config.yaml
image_size: 64
norm: "layernorm"
parallel_block: false
patch_size: [4, 4]
residual_init: "zero_last"
muon_scale: "spectral"
adamw_lr_other_params: 0.0017
epochs: 8.1
lr_schedule: "wsd"
warmup_steps: 180
Rows from block 2 of a small image classifier, named by matrix and row number. Rows with one number belong to one neuron. Each number is 128 + 32 x the weight over its row's rms, rounded and kept within 0 to 255. All counts start at 0. Numbers have three digits each.
Before each neuron's rows are labels from the 100 images, of 14848, where the neuron reaches its highest value: "peak at" is the part of the image that holds the peak. Only what is clearly more common there than usual is listed. The data: simulated fluorescence microscopy of cells. In brackets: how many of the 100.
# fc1: MLP up (model.blocks.2.mlp.fc1.weight, 640x160), inputs 80-159
# fc2: MLP down (model.blocks.2.mlp.fc2.weight, 160x640, transposed), outputs 80-159

peak at: centre (48)
fc1.522:188129153187125149155155086072099131102121101104126118101089132118115119137145136125153122142143124105134177123064102145189160159101119129159141116140122164167097097099088054135192165130136152071172116152125100112087078115172148142098105165
fc2.522:117179138164069104106148164048172188103082113209097175115160099087158128095089128140128170115117145157139118116152126167124116168159182124134100139138112146069163102141145075134117142121078102191119173185095116117103126085122148188120099101

peak at: middle left (35)
fc1.408:105137153169099112131146172150095132176071148136153202061126114086109126170129120137084084101074192146125186071141096114199136127135128167132142133146070156115082114119136133141118080123110114143160122116191117138216157098121118161122116139
fc2.408:172137105119159092104143136168189133122093055140121144179089093168114162094093171095134151175107046146111138138076158184103161166142134085176093070108150106060079112116155132128098156109107130111075134086078125131084125135184088112138151155

peak at: centre (43)
fc1.194:135130103130119103145153155108063148170166151135089076160146078206172093117159107108086119146184100103124088083157139146095139076167156125130109114115147119140142060123153074149093144094107129085103179152154120189090158140126078195059140174
fc2.194:074093167162116111143134157121141148112121084086131169170098177120133156147148103115092133130139169124126143153156144132185052072138157116160130117117137101102181123145170124166085219103137150139084108121093128140097088129147102078173125135

peak at: centre (63)
fc1.463:120100171125057136169110144108144118080128136090106120137112159154098100132148057147146111138123134094114158141153160121179117141142134148108164101136166145153087149144074113199174160150107147135158123153128146128161121136193137126111145184
fc2.463:158142081165086071098153151060155149160155141141164128149145102101146116050088126128153139088168106128079199128113130116066108118160116123139130120162141164153147165092103102097116192173166122156173125136117177115096163165144143151149153090

peak at: top centre (29)
fc1.449:157078161178161085181170168179089129191131149167057119143163104115118220131076123113163089099153143145113102095138137146077165128153124108160076092117127159161149105111217209168137119094100150159140142119104097131142130144143151105131104176
fc2.449:125135140137080107101191208108160125148120123127109127153188088086075105184107158130083134141067127098117144097123091122118160109129149150158218119118107112089138111130071073175139142149166088130155157129126112143102182150124197141127110115

peak at: centre (34)
fc1.207:119083135127113101125057140133088132193086127146094120144135163117150122172087167118102136129125189142093089127145130169102156142138141072137191171152161135175158074164198120141140203124154114169134143143125082104166152107130137095112092187
fc2.207:119151144117180117181178125132124146120162097101181085148101138177145114101120117138153111142171063129178133110152115102109116093202117141133096130117091132090136177168109032153138069194102135132194128103130150109097144147153106162182159177

peak at: centre (39)
fc1.632:113063130088087153145136138109135133110152155126121120116151154171146151103134144132126147068138152098152189099123179081145168090130110157139117143130209135099179114097069131103086120157126181159084166197194178158142103113118101140069149133
fc2.632:102132084164160085159175119117086099160182139094178109141127073160194092131115141169084052132126146095114122093158093168149147161101061157151105111176152130110186128117148066135129166105047185161151169176111122172123110092150116146154157078

peak at: bottom right (81)
fc1.156:153126171079097161177179146115188139141146120116135143125212171043140120125104119163125147119180170143083105162084085116178121151154139147090085129104114122124174093141149137170119102125103144130109106098114147136099149138121065100145146119
fc2.156:166137164147146078153133145102137197041156145159065187093107182124135113120147142087089100107173153114059091134114105140111116128143124136128091196126166105123152124181117160157126108184139127122132107138108146128087143154171162121143117134

peak at: top left (25)
fc1.15:102107120119107099085143165152118092072064125069167092151098101091113135150161145139087114124116186146125052106109179149101074177146149159102134121132158081103081104097148117072150102118154117142127140142146151154132133104099100141161105180
fc2.15:096155131104066112118114108128143181155097101064137159160098154178166155104089160148159110139119143151145142182120151101120118163137127044159079095099082158165122138153089140102118083110110148116133089191136125169136187088112107171077138090

peak at: bottom right (77)
fc1.28:138094174108111168097168160132134150138093101113120123112186107094128097192106098134111070137108137105145111171146106130168108180115093098115080122110096129131139110183141097118153135156082089119124111165170095118090164114131088146118173150
fc2.28:137136148112101092177159131092129118053125125092158176081122189095058166089077129131152117114156117093057114102123160135142108163104140184141146193108131165138121109141182190117129055134080161148132135089140151115159160121195129090125155076

peak at: centre (34)
fc1.166:170147159201093132199112154157127094147146162113099109117119109056134138111175138137143146091114152107124163159166138092129093111061169200133124179046117192156142139152181132148040137120058092119123145120120167137126143108128151179139149126
fc2.166:121136065112079079094097098177160117145100123204111144156076115176103172118156067070106126071129130156102066160135150179175115131140082090126125154166140140082121136099104112112183125095143102123144091090095183168165178068156132125194149135

peak at: bottom right (30)
fc1.262:094151144173102105112195138137178105149171106144056117086200159089140089152142117080150105197144171149151138131162071168139165122061126185054146143140095129131125105086124150123153132074124120155095114216136115118089140131096131144164142143
fc2.262:182104122096140176121110150117108152121126130090199135133128100193069078109100174136153131089143082121095060099065158136107112157142079113191090150117183132156171101159149104109135105149066115125082115115150127174187084149163166120121126161

peak at: top right (27)
fc1.42:072149079116150162156142206165162094126127149144130061096139093094135124152187152085102125106155167136124112125158103104131100113101103112152190120059187042168134107114083118123178117096134122065135123063175169135154136100130121089105133107
fc2.42:127165198111159158163058113142152183136140102129146122148109210127141158162172036153069131109109147147134114128103178110140133082102091148126141148125087132087153116173118134109106125158113109198140074163148161090104143158182060155149119130

peak at: centre (37)
fc1.529:137154148128163106106175093092093118146108108123133114099121098117097131159148168141166094126152128138093133121127153160112052113118176123121085073097139196173127167143130117137122160133181118131168136093074169182121143200135137053052076158
fc2.529:158100112145122119107076115134131157095183150106092130141135187164154149122114145168183141118123110127141105123181144172120188144076092070145172121096083110111125089192133140147141143194095108190145106105180130157132104118118167128068080121

peak at: top right (46); bottom centre (28)
fc1.495:115115153177094082140063157101164157112142091159171120151114138090110105123136107167116115091184158139147065152140186110132118130178100122104119111075143055124151176158095165159148103087147164133130147129182116160120151122162051153116135054
fc2.495:142130070142131127185121115094124130157064069177132208078165149167096126129131194124127100138065200164156168169112130160111163137059107100149144169142100175140076086099187125135124158115110092080135129086194125131084092147096129155118091103

peak at: bottom right (35)
fc1.611:166087168116084095158171126112108166141116102150115150132197192078195142137128097146113142124192139132093059220085088105181172143122147121113099145092131120156177148135171174115166071182123112123163138079090093080154152102172107178105137148
fc2.611:202138183153083100160143110147137129093094087163124163097131166162128089122121067107116147097206118161133082125115127129128123132129110139117085201119116145075123138171102087153075106137077197136107085151137102141072088165182152088164157140

peak at: top left (27)
fc1.595:081132135152100137092146134131139078174081106068089100116139093136123134113098160084094092185095197190115129186159115164085140099134085093171139084181203125197139094147159171106167140147074101113114192130129120106149165118130155138111072132
fc2.595:163103106119146123169065088158099156058170092191182107121111163140149151103128101146143165121153082081187180097114161115167110086127139133053094126088057150098139170096102080185106081134168169178135068107122137159138133113217124097135131161